config.yaml
encoder_arch: "swin"
model: "image captioner"
dataset: "rendered scenes of toy objects such as cars, trees, mugs and chairs"
train_examples: 195000
image_size: 64
crop_scale_min: 0.8
horizontal_flip: false
rotation_deg: 10
color_jitter: 0.1
tokenizer: "word"
vocab_size: 62
encoder_norm: "layernorm"
encoder_norm_position: "pre"
encoder_activation: "swiglu"
encoder_mlp_ratio: 3
encoder_head_dim: 16
encoder_fused_qkv: false
encoder_bias: "all"
encoder_qk_norm: true
encoder_parallel_block: false
encoder_inner_norm: false
encoder_drop_path: 0.15
encoder_kv_group_size: 2
encoder_patch_size: [4, 4]
encoder_conv_stem: true
encoder_depths: [2, 5, 5]
encoder_widths: [48, 96, 192]
fusion: "prefix"
decoder_width: 192
decoder_layers: 6
decoder_norm: "rmsnorm"
decoder_norm_position: "post"
decoder_activation: "gelu"
decoder_mlp_ratio: 6
decoder_head_dim: 32
decoder_fused_qkv: false
decoder_bias: "none"
decoder_qk_norm: false
decoder_parallel_block: false
decoder_inner_norm: false
decoder_positions: "learned"
decoder_prefix_bidirectional: true
decoder_connector: "mlp"
decoder_tie_embeddings: false
init: "small_normal"
residual_init: "none"
optimizer: "soap"
beta2: 0.99
lr: 0.0029
beta1: 0.95
shampoo_beta: 0.99
eps: 1e-08
precondition_frequency: 16
max_precond_dim: 1536
one_sided: true
adamw_lr_other_params: 0.0012
grad_clip: 3.0
steps: 9600
batch_size: 128
epochs: 6.3
lr_schedule: "cosine_restarts"
final_lr_fraction: 0.1
warmup_steps: 1920
weight_decay: 0.0
adamw_weight_decay_other_params: 0.05
Rows from block 9 of the image encoder of a small image captioner, named by matrix and row number. Rows with one number belong to one neuron. Each number is 128 + 32 x the weight over its row's rms, rounded and kept within 0 to 255. All counts start at 0. After the name is the row's rms in percent of the matrix's.
After each neuron's rows are labels from the 100 images, of 14976, where the neuron reaches its largest size: "peak at" is the part of the image that holds the peak. Only what is clearly more common there than usual is listed. The data: rendered scenes of toy objects such as cars, trees, mugs and chairs.
# gate: MLP gate (encoder.blocks.9.mlp.gate.weight, 576x192), inputs 0-95
# fc1: MLP up (encoder.blocks.9.mlp.fc1.weight, 576x192), inputs 0-95
# fc2: MLP down (encoder.blocks.9.mlp.fc2.weight, 192x576, transposed), outputs 0-95

gate.146 099 [125 162 155 161 130  64  92 152 123 150 121 133 147 118 152 115 152 135 101  78 141 127 143 124 115 159  79 182 198 100 101 126  85 119 148 120  80 220 103 135  99  53 151 108 142 133 146 116  93 204 183 169  93  84 117 100 150 137 122  79  99 110  91 156 169 143 148 107 111  89 165 127  93  83  72  96 149  90 122 172 147  90 132 154 132 154 105 163 137 120 146 144 166 176 146  99]
fc1.146 094 [130 103 128 192 101 119 132 124 148 125 165 102 121  89 191 119 180 126 122 133 133  88 115 152  97 122 140 141 156 114 108  87 111 131 145 148 155 127  71 109 129 110 106 116 152 223  77 126 113 179 121  76 124 150 158 112 142 153  83 147  41 128  87 142 170 174 115  95  36 130 147 104  97 140 130  98 102 139 111 158 140 107 163 177 127 189 131 104 111 110 145 116 172 168 106 103]
fc2.146 096 [141  99 147 153  65 121 142  93 146 149 160  52 141 122 136 147 124  99 140 255 134  98 149 109 163 168 121  98  87 139 197  92 123  72 163 178 101 124  91 165  98 152 132 125 139 150  83 110 148 143  72 117 110 117 118 114 146 125  77 117 101 174 138 127 132 128  80 134  97 127 164 179 123 152 133 126 149  93 170 164  74 134 100 157 110 145 152 180 176 104 133 135 133 133 142 175]
peak at: top centre

gate.22 100 [172 130 118 101 150  75 114 100 124 145 124 148 115 134 102  86  93 117 188 110  66 129 114 140 168 124 163 133 190 171  66 215  86 210 151 148 151 178 120 116 143 147 164  97 187 102 130 127 169 134 129 142  92 158 178  93  90 135 166 122 100 146 144 124 140 156 109 106 110 128  82 113 131 187  98  63 180 109 108 138 146 175 203 155 142 106 159  68  66 141 115 131 109 117 113 129]
fc1.22 096 [ 84  95 149 113 101 160 140 134 105 177 131 117  86 124 189 101 154 150 106 177 116  89 173 152 134 165 147 132  78 216 158 126 114 122 147  93  89 105 111 135 149 131  67 135 113 109 153 141 103 174 155 126 113  85 180 112 131  92  99 138 107 113 132 116 126 137  89 122 162  97 117 110 141 102  82 147  86 160 118 131 120  93 148 101 188 183  99 169 113 165 102 162 140  77  95 150]
fc2.22 103 [131 154 162 106 187 144  97 212 124 118 109 106 114 147 192 133 102 135 116   0 122 143  48 128  92 108 164 102 138 116 159 151 125 135 100 135 130 133 131 176  92 157 118 154 152  84 156 107 171 119 175 125 155 170 173 132  45 142 137 197 129 129 114 121  68 165 185 100 114 102 133 125 147 144 135 136 160 185 135 177 131 158 126 135  92  92 133  70 104 162 138 160 135 114 145 122]
peak at: middle right

gate.346 093 [ 79 147  93  95 119 137 155 131 143 108 136  66  90 138 167 143  87 162 121  77  85 152 137  79  94 148  77 110 140 151 152 153 144 107 169 139  96  75 112 124 109  94 140 134 138  83 120 220 129 118 132  78 223 165 114 134 156  62 157 115 147 116 137 168 172 147 121  75 129 151 127 127 166 125 165  96 110 120 124 129 163 129 155 110 121 137 154 145 121 154  70 129  72 120 117 108]
fc1.346 087 [183 129 179  96 133 181 147  97 103 103 172 145 170 116  94 147 170 146 179 173 169 122 147 144 117 134 170 135 174 142  52  83  93 142  87  97 166 126 170 124 140 176 172 130 140 164 136 107 100  86 170 156 104 142 111 143 146 174 167 123  98  71 126  80  92 115 133  76 118  95  97 112 104 147  82 176 150  77 143 156 106 150 128  51 121 125 122 156 124 139 129 181 180  93 158 101]
fc2.346 093 [116 156 143 183 170 103 135 170 155 126  81 149 138 127 109 162 122 136 119   0 144 104 131 148  98 124 105 123 135 126 123 111 107 164 157 131  88 133 161 146 142 148 107 146 123 156  74 127 191 112  99 134 167 153 159 168 139 165 154 122 108  77 106 116 124 121 131 149  57 104 133  77 112  85 134 126 128 175 126 127 101 100 114 154 125 149 133 152  74 122 170 128  92 123 104 114]
peak at: top centre; top left

gate.154 095 [108 172 170 176 150 127 130 159 147 114 139  64  99  84 149 187 177 120 152 135  96 161  74 158 156 112  81 119  88 145 149 163 127 128  94  86 146 160  63 137  86 152 160 130 126 120  95  85 133 159 129 121  93 122 127 141 152 137 200 132  97 127 123  82 160 134  99 103 160  64 119 163 181 142 171 102 116 129 128 153 127 155 164 181 158  77  89 137 107 126 191 134 117  92 129 146]
fc1.154 096 [121 139 169 101 139 131 112 108 144 129 113 122  88 102  92 134 174  95 158 114 119 168  81 114 160 113  52 147 101 122 174 165 170 133 144  75  95 103  99  81 118 145 105  93  76  77 170 134 106 154 141 127  99 120 178 109 164 144 193 128 140 187 143 122 160 104 108 197 163  93 115 124 137 117 223 100 125  87 115 152  52 113 129 132 125  73  99  83  93  61 101  88 111 117 186 169]
fc2.154 100 [ 93 143  81  74 100 146 130 139  78 166 138 158 103 164 105 116 124 182 116 255 128 140 115 186  97 109 119 113 116 126 143  95 148  66 127 161 123 111 131 123 125 135 105 176 112 127 115 189  79 120  85 107 146 107 137 131 137 129  83 104 110 154 135 155  76 106 157 121 115 135 167  93 130 125 158 149 159 124  88 103 125 145 103 104 199 113 108 107 136 130  91 132 143 118  70  62]
peak at: top right

gate.136 102 [136 128 160  77 122 107  54 150 165 100 103 146 125 142 142 122 111 140 165  94  62 167 117  84 172 129 176 146  83  84 137 160  74 109 138 147 123 145 152  95 171 162 199 153 146 145 151 134 157 167 140  71  80 125 130 113  83 149  82  99 129  74  51 109 149 150  70  92 107  94  73 175 114 112 141  80  73 165 112 129 170 155 132  91 124 104  95 134 143 144 148 122  86 217 111 145]
fc1.136 103 [105 101 110 120 118 159 155 175 149 130 157 145  81 111 163 183  87  93 167 115 108 106  77 133 137 156 117 147  84  69 133 140 160 100  62 169 107 154  91 112 139 151 132  96 154 108 104 107 155 139 158 132 108 150 142 173 101  99 185 107 110 132 144 107  85 155  95 185 171  78  60 176  93  78 150 101 130 137 131 135 161 106 140 136 111 146 132 122 150 145  90 130 160 181 105 112]
fc2.136 094 [111 121  80  76 119 111  87 124 122 112 148 178  91 111 169 181 125  90 178 126 147 157 172 128  86 155 160 132  88 185 155  84 153 112 127 101 144  89 136 157 119  93 142 167 103 154 185 116 130 143 123 159 113 138  99 153 134  88 115 158  88 154 105 125 160 134 203 166 127 145 131 145 103 176 138  95  83 120 102 153  47 172 107 109  89 114 146 148 149 125 125 124 105 145 150  96]
peak at: bottom centre

gate.558 095 [171 145 157  84 170 149 138 135 156 138 140 137 196 139 135  76 194 149 124  89 116 124 161 175 176 117 105 126 184  96 138 130 172 113 169 105 143 130 130 160 192 113  46 100 135 112 153 127 141  98 179 151 143  92  96 147 180  94 128 159 127 136  78  92 123 198 172 125 111 167 136 159  96 166 165 134 113  74 197 112 140 154  76 126 188  98 117 105  85  98 114 111 151 135 136 106]
fc1.558 086 [111 129 149 129 130 111 111 147 151 125 129 107 152  93 141 111 141 147  94 118 107 143 138 136  84 116 117 148 141  53 174 100 142 130 168  23  89 191 132 171 179 111 112 115 115  98 130 129 129 112 122 151 118 114 140 159 136  98 114 139 155 138  95 161 144 166 144 127 126 112 138 158 101 144 162 136  81 123 155 153 149 141 149 123 207 107 155  94  55  97 116 174  91 119  75 141]
fc2.558 097 [115 129  85  92 102 200 142  86 141 137 149  70 164 124 100 103 115  70 102 255 134 169 139 120 168 152 119 102 133 110 107 129  94 112 106 139 156 148 113  94 129 187 169 136  54 141 170 148 113 101 183 100 157 125 131 125 114 142 160 149 151 176 142 135 128 143 166 136 138 168 154 147 128 109 163 157 171  89 155 150 142 133 134  69 138 180 127 133 149 111 136 117  85 102 121 175]
peak at: top right

gate.434 103 [122 138  94 112 173  90 177 102  80 103 105 102 141 116 165 127 123  92 133 122 147 159 165 115  96 148 119 108 154 138 152 109 132 143 140 101 123  98 177 138 153  49 144 117 185 172 112 154 150 149 147 159 137 184 132 166  95 104 135  70 112  97 132 158 167 118 181  57 108 189 137  76 113 161 116 119  76  74 199 147 110 108  82 125 157 128 129  87 146  76 143 165 137 126  98 151]
fc1.434 098 [ 98 148 149 140 126 168  70 148 124 117 166 170 143 125  82 124 115 180 143 111 109  58 170 103 105  84 174 131 135  92 104 200 113 124  84 196 154 146  93 109 106 141 137  99 107 116 143 107 155 104 109  95  83  95 113 140 133 192 131 136 152 116 107 130 117 135 157 162 133  84 130 146 133 114 108 171 147 181  82 125 100 161 162 146 131 143 120 136 119 161 141 112 107  99 162 103]
fc2.434 099 [151 190 136  99 137 143 141 115 116  84 111 152 109 148 144 170 151 187 104   0 194 139 136 193 121  81 118 168 126 140 100 101  96 150 167 145  91 140 122 112 105 127 165 155 144 162 108  86 152 176 142 149 134 147 149 188 148 154 132 142 180  79 129 125 111 140 119  91 119 103 141  99 120  90 166 162 153 166 117 131  87 100  84  85 133 138  74 133 114 122 119 143 105 149  70 147]
peak at: top centre; top right

gate.35 100 [165 160  75 129 171 104 139 142 120 136  45 125 102 123 138 139 122 180 117 127  73 151 114 126 186 128 176 105 117 149 119 126 138 118  91  69 162 109 128 177 133  81 133 102 119 104 163  73 219 155 142 115 155 181 105 152  99 117  95 144 127 119  93 145  84 135 105 149  68 164 126 120  70 196  99 121 124 130  89 110 161 134 128 157 125  73 121 161 168 169 190 172 134 167  97  46]
fc1.35 097 [136 158 237 187 138 129 121 115 129 128 142 130 161  79 124 123 141  76 157 125 171 133 149  69 119 138 118 103 167  94 118 131 159 161 138  93 165  90 124 170 154 140 126 134 140 161 112  99  74 151 135 135 120 114 175 167 142  71 136 120 104 124 134 183  98 103 143  73 157 160 118 181 108 124 143 142 200  97 118 122 193  50 129 167 100 125  70 150 153 106 124 122 157 130 133 126]
fc2.35 099 [153 147 179 127  77 126 137  74 117 120 141 170 169 139 139 149 118  87 137   0 124 110  92 200 112 117 120 155 104 123 160 151 145 139 186 116 141 125 123 193 103 109 121 133 149  92 115 114  60 165 149 231 127 162 107  98 148 163 138 159  90 143 138 110  91 153 159 116 183  67 192 113 126 118 127 121 158 127 125 138 148 113 176 150 145 130 124 162 122 150  85 125 166 145 118 124]
peak at: bottom centre; bottom left

gate.120 104 [ 93 182 109  88  90 176  60  60 151 110 116 105 121  78  92 155  60 145 140 132 174 178 106 209  74  83 139 214 107 150 141 122  80 121 164  96 157 122 129 155 151 155 142  91 166 160 165 142 173 119 101 202 103 115  78 117 195 173 101  98 106 122  96 118 154 181  97 147 115 170  95 173 112 149 113 113 167 115 107 103  72 166 137  82 128 145  98 146  56 154  87 154  94 122 159 105]
fc1.120 105 [135 103 160 182 143 116 107 127  83  88 136 168  67 134 154 100 200 119 134 122 161 120  93 126 123 139 153  25 123 132 119 182 154 174  98  89  73 112 103 124 135 176 119  82 165 129 130 114 181 112 115  74 109 132 163 117 121 118 145 113 149  98 126 138  69 115  69 116 166 141  83  82 127  91 157 142 159 117  94 105 100 143 116 167 119  90  99 133 121 213 160  99 149 168 107 110]
fc2.120 105 [118  93  89 110 152 114 158 143 155 149  72 145 134 130 116 136 188 115 127  57 146 174 110 145 161 126  90 125 118 102  79 107  84 170 132 105 118 126 105  87 114 119 201 138 180 126 150 173 168 179 129  97 175 106 121 151 141 124  98 105  88 110  98 142 152 155 163 171  86 164 131 157 125 123 122  87 156  99 131 154 109 144 142 136 179  68 120 151 111 116 147 153  63 140  79 140]
peak at: middle left; middle right

gate.17 096 [116 134 149  96 183 139 114 140 138 151 168 158 114 106  89 131 160 195 178 122  78 164  75 131 118 164 134 116 157  90  92 127 112 130 121 119 115 143 131 141 152 105  83 175 105 118 175 187 101 101  96 163  96 186 172 171  54 159 109 183 137 184 193  77 133 156 154 147 156  64 141 114 140 140 153  83 138 159 125 150  46 140 179 169 162 116  93  85 138 177 121 114 146 126 127 164]
fc1.17 103 [147  64 141 168 133  76 136 171  90 133 133 116 167 154 194  76 107 147  85 111 147  75 124 162  38 147 112  92 169 156  98 119 126 109 111 147 158 190 158 113 206 155 139 124 122 138 153 182 118 114 127 168 122 144 148 110 116 138  42 110 126  95 153 172 126  86 139 135 170 149 105 103 156 115 103 182  87 147 187 100 111 109  86 122 108 116 100 118 115  97 102 136 129 125 139 133]
fc2.17 097 [150  91 134 144  66 170 170 152 146 160 100 118  90 114 199  87 118 123  67 133  91 139 130 174 147  68  81 145 120 122  77 126 151 125 134 112 132 137 156 108 143 189 147 133 142 147  59 172 108 149  78 176 114  94 172 121  97 172 139 132 129  80 128 134 148 102 140 139 160 122 131 113  86 120 140  85 116 163 118 187 115  62 121 122 131 153 152 167 129 144 149 125  90  78 172 132]
peak at: centre

gate.400 096 [ 80  99 140  87 157 135 128 123 118  94 116  85  77 110 143 106  85 118 133 116 183 159  81  85 110  91  71 152 133 106 119 170 147 108 142 154 161 146  80  83  97 129 173 129  80 126 125 148 119 147 136 144 125 180 152 140 166 156 115 174 175 177  92 123 149 131 159  93 107 146 154  94 155 183 171  77 100 120 113 157 145 175 116 108 170 153 140  97 122 129 130 163 162 130 162 102]
fc1.400 095 [ 72 129 132 132 115 120 155 154 125 154  86 111 119  73 140  76 147 170 157 124  83 144 177  97 146 105 130 182 151 138 132  90 106 102 147 117 127 188  79 174 134 148  76 142 172 113 114 137 153 133 149  97 161 144 116 118 120 134 156 115 159 140 151 118 142 112 162 124 119 112  92 129 135 159 162 108 116 134 143 138 115 148 143 111 176 117 140 132 157 246 113  91  27  89 114  76]
fc2.400 103 [171  90 166 160 176 110 126  96 177 151 168 119 113 165 115 132 129 133 168  92 155 113  96 131  74  75 116 106 178 125  66  31 116  87 135  91 152 107 106 147 128 131 117 167 128 147 116 125 141 122 159 132 143 165 133  93  73 170 111 181 101 106  99 184 149  68 131 111 130 125 121 106 144  83  93 126 173 101 124 140  85 106  89 118 120 187 145 106 109 136 165 157  85 154 157 132]
peak at: middle left

gate.410 097 [132  91 121 102 171 154 124 116 145  90 203 102  97 173  94 129  63 127 104 135 135 160 140 185  58 121 126 120 121 134 105 142 154 129 142 160 124 158 155 108  91 117  69 163 148 145 160 142 162  69 120 142 155  97  87 135 181 160 148 130 168  95 111 197  58 109 146 216 148 116 169 113 139  72 122 117 192 168 112 106 119  87 172 140 172 184 121 105 128  98 145 140 145  59  61  74]
fc1.410 090 [ 90 143 147  95  89  66  83 115  91 171  82 121 104  82 144 157 180 153 134 148 122 128 122 132 173 142 116 152 152 137 152 163  67 123  87 109  95 139 111 117 124  85 176 138  82 101 111 160 158 173 144 144 122 115 194 126 111  52  76  93  91 156 175 102 193 146  99 100 137 143 111 150 159 170 169 141  84 129 148 131 128 148 144 106  96 129 168 143 135 150  68  58 119 183 191 181]
fc2.410 093 [115  67 145  97 178 108 116 147 129 148 146 111 120  82 129 115  53  88 109   0 146  48 135 153 101 190 136  98 143 162 124 136 150 104 106 124 103  80 150 155 107  82 163 151 121 165  93 115 200  82 119 147 144  83  79 139 154 109 125 125 188 157  81 160 139 112  97 141  83 126  82 122 139 160 136 178 144 125 124 141 124 107 191 111 131 125 116  93 148  70 117 131 161 118 104 134]
peak at: middle right

gate.337 093 [114 124 166  93 141 118 118 149  92 127 171 167 125  49 119 135 114  91 134 132 162 162 109 169  70 154 129 114 103 111 142 154 116 178  99  96 195  47 129 191 124  80 144 139  76 102 100 107 180 143  45 120 151  87  96 105 117 125  98 192 140 114 140 136  94  93 157 124 148 104 136 118 152 132 106  96 120 136 122  97 148 102 177 129 138 113 150  29  63 127 120 132 144  93 118 105]
fc1.337 099 [119 114 144  96 140 160 120 128 121 163 163 133 111 106 156 103 120 142 140 121 151 210 103 148 131 132 106 133 132 108 145 139  91 176 133  82 138  88  89 150 121 133 112 115  32 132  99 156 193 151  59  62 131  86  82 126 135  91  95 161 107 120 175  94 117 121 132 140 135  87 153  88 162 122 136 103  92 108 128  85 125  83 164 118 136 106 154 117 104 122 143  67 151 103 103 109]
fc2.337 097 [106  92 101 105  71 130 121 123 108 194 179 167 144 175 183  94 123 128 146 255 134 111 113 166  75 101 128 124  86 172 118 127 105 120 135 152 112 131 172  93  74 108 141  23  96 105 138  87 174 132 161  74 182  69 107 152 105 147 119  91 153 156 114 170 127 145 159 136 135 165 108 129 104 145  86 134 134 126 127 114 140 139 146 127 156 121 127 114 163 153 122 113 154 164 142  91]
peak at: middle right

gate.69 096 [157 146 130 115 121 135 123 139 179 108 126 138 138 150 154 124 101 145 120 145 135 110 159 163  83 133 122 120 122 133 195 144  80 105  85  87  87  78 189 129 173 113  86  88 150 109 145 132 132 130 190 129 124 109  75 104 140 201 160 116 128  91 101 120  72 128  89 161 136 136 188 111 144 142 135 122 103  92 110 103 139  89  76 158 160 189 106 103 147  99 140 155  62 162 127 242]
fc1.69 099 [ 76 105 126 106 111 126 137 113 120 113 134  91 200 160 179 141 155 111 110 109  89 217  90  71 152  91 113 104 112 120  92 148 147  80 157 141  99 130  98 135 115 173 107 151 110 108 115 122 159 128 157 130 116 101 123 138 172  77 108 122  83 138 161 116 131 126 119 121 127 108  72  97 167  96 110 151 133 172 148 141 127  52 175 151  52 147 173  71 128 141  76 120 116 114 113  45]
fc2.69 102 [123 160 132 133 226 152 139  67 165 139 138  90 158 119 131 118  79  61 207   0 102 123  96 129 128 154  99 110 159  61 117  87 107 107 131 113  90 137  70 100 108 109  81 111 134 109 184 141 166 124 145  93 117 137 155 150 110  88 114 116 111 153  87  84 141  96  62 129  89 105 118 147 122 175 118  88 166 122 124 153 103  94  76 155 115 125 115 135  96 128 145  98  64  87 138 183]
peak at: middle left

gate.385 105 [127 166 102 112  61 128 174 101  80 169 123 131 114 211 113 147  99 121  92 113  36 131 127 162 109 131 177 163 147 121 117  66 152 114 104  38 184 131 119  78 154  94  65 115 123 120  98 133 118 148 118 123 117 120 181  95 115 117 158 133 125 118 166  77  92 121 157 160 126 135  97  98 189 113 111  94 198  88 106 129 144  92 163  99  89 145 137 145 112 133 157 162 132  93 139 103]
fc1.385 099 [147 154  87 143  89 156 146 139 103 125 141 134 123 113 132 102  96 149 144 129  67 154 115 156 139 127  98 191 120 139 124  60 110  93 126  78 147 160 127  44 168  74 100 143 102  46 131 136  96 183  84 132  65 163 188  96 114 109 148 124 101  98 165  91 106  89 142 173 112 173  71 150 154 112 108 152 147 115 109 130 181 109  84 130  82 119 122 119 106 108 173 152 122  67 160 119]
fc2.385 100 [118 142 115 142  71 152 119 123  93 104 166 140 152 151 145 135 127 146 119 255 164 121 129 132 191 171 106 127 126 118  78 167 181 124 124  91 144 136 106 161 116  73 170 186 131 142 105 140 104 123 106 128 114 122 120 149 130 167  92 109 144 129 195 189 100 166 124 128  99 115  87 126 109 135 109 159 126 131 101 118 178 127 155 163 138 211 122 147 126 140 151 138 125 115 148 152]
peak at: middle right

gate.89 102 [115  96 175 113 125 150 192 135 125 160 150 102 203 105  84 104 139 139 107 112 140 156 145  79 159 124 136 125  98 113  88 198 108 152  88 131  78 133 124 124 121  92 139 117 152 162 136 124  80 112 120 127  47 124  85 133 174 128 142 140 137  74 124 105  70 126 133  44  86 152 128 233 140  87 148 115 142 156 154 136 149 143 101 121 115 111 200 173 121 129 121 149 165 172 141 100]
fc1.89 099 [132 104 184 117 158 161 143  94 172 142 123 143 124 126 110  83 158 140  50 100 164 144 166  98 137 134 116  97 147 151 107 130  95 101 126 150 195 156 130 102 126 148  99 136 130 136 105 148  62 103 110 174 108 133 124 140 146  97 131 152  80 116 101  77 130 187 159  76  90 128 138 192 156 106 189 140 107 150 172 121 166 136 102 115 124  99 152 153  63 118  72 141 173 182 174  98]
fc2.89 101 [167  85 141 119  58  99 135  78  75 130  72 100 139 142 130 159 131 155 125 255 130 128  64  57 151 114  79 107 156 149 150 118 154 150 178 136  90 154 117  83 145 147 127 116 147 100 144 151 144 107  54 129 122 156 154 118 122 117 107 150  72 143 101  82 122 117 110 129 151 120 166  94  87  87 131 117 148 119 150 112 101  99 127 123 133 103 164 111  49 134  74 131 126 158 133 185]
peak at: middle right

gate.553 105 [ 84  50 182 134 123 110 107 133 123 145 137 136  93 111 156 118 185 126 162 133 117 155 203 126 125 158 141 166 130 181 175 159 138 142 127 178 134 114 146 131 160 177 124 172 129  99 142 113 110  81  72 141 119 129 128 108 156 160 127 132 129  92  98 106 139  93 104 101 108 167 144 113  64 177  99 157 183 105 101 111  79 154 122 125  52 107 132  72 109  90 198 156 103 125 150  85]
fc1.553 103 [127 169 124 154 122 148 185 131 147 184  93  83 126 133 120 119 104 166 108 104  96 174 151 127  79 117 119 125  99 105 165 177  94  83 165 159 147 141 148 154  79  81  85  93 178 133  70 122 138  81 138 138 127 136 137 106 123 119 113 144 145 222  83 124 150 148 119 104  70 193 124 115 158 136 109  70 131 130 119 118 101 127 161  83 137  76 177  99 163 134 148 168  92 116 137  66]
fc2.553 108 [114  91 116 166 208 150 166 155 121  97 124 108 132 166 176 103 130 159  97 106 113 181 172 131 141 138 173 165 133 121 160 116 144 134 139 114  73  92 160 103 156 148 119 168 104 139 124 115 125 130 104 161 127 111 176 195  90 164 151 111 152 119 119 179 130 142 183 114  99 127  96 155 111 125 114 103  74 103  92 117 115 158  88 139 106 194 174 109  53 128 134 156 135 147 110 102]
peak at: middle left

gate.285 100 [122  98 163 112 107 125  82 178  82  78 150  57 146 126 128 126 232 108 152 143 146 110  93 147 145 118 119 103 114 104 111 126 129 170 107 151  82 100  89 177 141 130 100 101 131  84 102 118 137 155  82  64 133 115  94  75  98 143 112 160 144 138 140 129 130 106 131  84 149 157 107 193 151 139 146 107 132 110 152  87 138 119 176 123 124  96 143  92 110 139 111 158 100 126 167 161]
fc1.285 095 [180 157 103 126 137 101 135 143  89  90 177 161 112 137  80 127 150 174 157 140 176 161 113  81 101 111 160 142  91 160 110 162 157 137 170 131 100  68 149 116  69 187 130 159 190 161 141 142 154 181 163 175 121 111  85 110 130 192 117  79 124  86 120 115 142 117 104  88  80 124 130 154 150  74  69 144  85 104 170 149  58  96  92 107 127 138 125 125 101 157 135  72 148  69 162  96]
fc2.285 104 [124 128 128 161  44 142 116 176 136 130 108 109 143 168 145 119  64  98 105 126 123  69 102 158  73 138  96 149  92 114 136 143  97 117 140 165 129 109 141 105 105 140 134 115 147  86 115 106  97 167 166 126 151 108 136 106  95 115 156 119 149 135 117 180 164  80  67 135 101 157 191  89 121 158 114 168 137 142 163 133  78 136 176  71 160 163 129 156 174 122 140 152 116 109  99  98]
peak at: middle left

gate.73 098 [136 128 118 117 168 135 183  68 184 143 100 157  51 158 160 151 181 169 114  98 153 143  56 100  62 162 125 166  67 183  97 126 166  76 172  91 141 128 115 159 146 119 115 123 145 109 154 141  84 103  87 101  71 180 152 161 110 172 118 138  99  74 111 167 164 173 136 135 114 155 116 155 107 116  81 102 125  99 136 123 128 106 173  74 120 184 128 127 108 103 105 118 136 116 124 161]
fc1.73 098 [110 123 132 205 152 150 151 109 117 110 109 124 134 150 115 149 122 185 112  92 125  76 118 113 102 110 105 160 104 133 155 120 101 133 203 160 114  97 168 166  83 128  60 119 178 120  99 104 121  75 124 135  92 173 135 106 131 173 159 146  78 107 128 134 137 130 125 122 109 156 105 149 148 148  97 120 155  91 164 114 126 146 130  92  40 149 183 130 126  63 161 122 110 130 166 181]
fc2.73 088 [ 60 157 147 127  75 119 152  80 108 147 122 140 178 125 113 154 117 122 138 255 133  88 123  91 132 164 144 181 104  82 161  62 120 134 149 119 130 102 112  90 178 146 109 135 168 131  73 107  81 104 125  82 104  86 119 114 154 166 105 126 123 155 121 154 154 145 107  75 123 165 105  84  94 154 112 121 133 144 132 118 108 182 182  77 143 112 119 162 161  89  88 126 119 126 123 104]
peak at: middle right

gate.332 096 [105 143 134 105 126 154  83 151 160 111 129 184 126 161 106 113 189 186 185 164 140 169 172 148 181 146 174 123 105 137 148 178 158  85 142 127 120 136  98 126  67 110 134 157 121  76 135 143 159 124  90  96 118 106  88 188 141 166 144 175 179 131 140 120 175 136 183 100 105 131  90 110 153 126 196 115 131 150 129 130 173 122 120 107 124 126 132 103  79 173  88 124 157 156  76  78]
fc1.332 101 [118 122 139 143 125 125 112 119 130 128 139 114 162 123 150  87 184  87 113 146 176 176 100 126  91 100  81 161 101  59 151 126 140 120 105 148 179 188  57 113 144 191 108 117  93 151 132 111 166 106 152  91 148 127 121 119 120 159 124 145  81 158 116 104 125 107 178 126  92 118  73 114 167  72 140 145 133 123 164 148  88 181  93 157 138 119 152  89  76 145  81 119 164  80  93 164]
fc2.332 104 [169 113 146 161  40 158 149 142 137 197 107 154  97 146 152 146 129 127 142 255 104 162 112  98 142  79 158 154 138 117 148  83 132 130 117 153 159 140 194 159 130 111 124 120 119 159 162 141  88  70 103 131 114 119 105 130 109 137 122 135 101 122 148 153 125 101 129 127 100 145 166 146 150 117 176 131  81  74 119 178  77 101 105 124 101  68 133  90 115 135  93 179  63 103 218 110]
peak at: middle right

gate.481 096 [143 102 215 136 171 104  58 140 156 120 186 111 117 132 149 175 166 120 181 136 119 104 117 158 146 132 110 161 103 170 142 205  76 133 150 118 154  63 139 118 121 149 154 133 147  92 117 145 115 135 103  68 130 124 120 117 103 153 133 133  99 119  91  53 150 108 116 158  94 140 122 144 116 121 113  93 140 198 142 121 138 125 116 121 157 148 114  54  77  93 149 149  77 158 216 148]
fc1.481 093 [137 100  76 196 163  97 136 102 146 143 113  98 102 139 151 149 166 121 103 171 161 168 120 174 144 146  73 131 167 149 136  91 169 116 127 174 170 156  55 111 162 172 133  71 111 155 130 112 135 120 107  85 101 145 113  81 153  89 103 152 123 110 156 152  63  56 135 108 161 102 103 156 124  96 108 170 158  97 108 129 141 160 148  61 101 129 104 174 124 193 118 175 171  96 147  84]
fc2.481 104 [163 105 120 129 202  92 129  84 173 141 177 160 106 134 112 164 101 140 109  26 140 108 123 143 100  59 103  78  92 133 191  81 196 115  97 156 146 101 143  92 118 107 166 136 105  70 131 131 126 138 148  99 126 137 124 171  95 119  93  93 124 172  71  86 151 190 147 104 153 170 175 155 158 134 123 145 126 117 135 141 106  94 131  88  82 164  91 154 145 117 124  99 109 113 150 143]
peak at: centre; middle left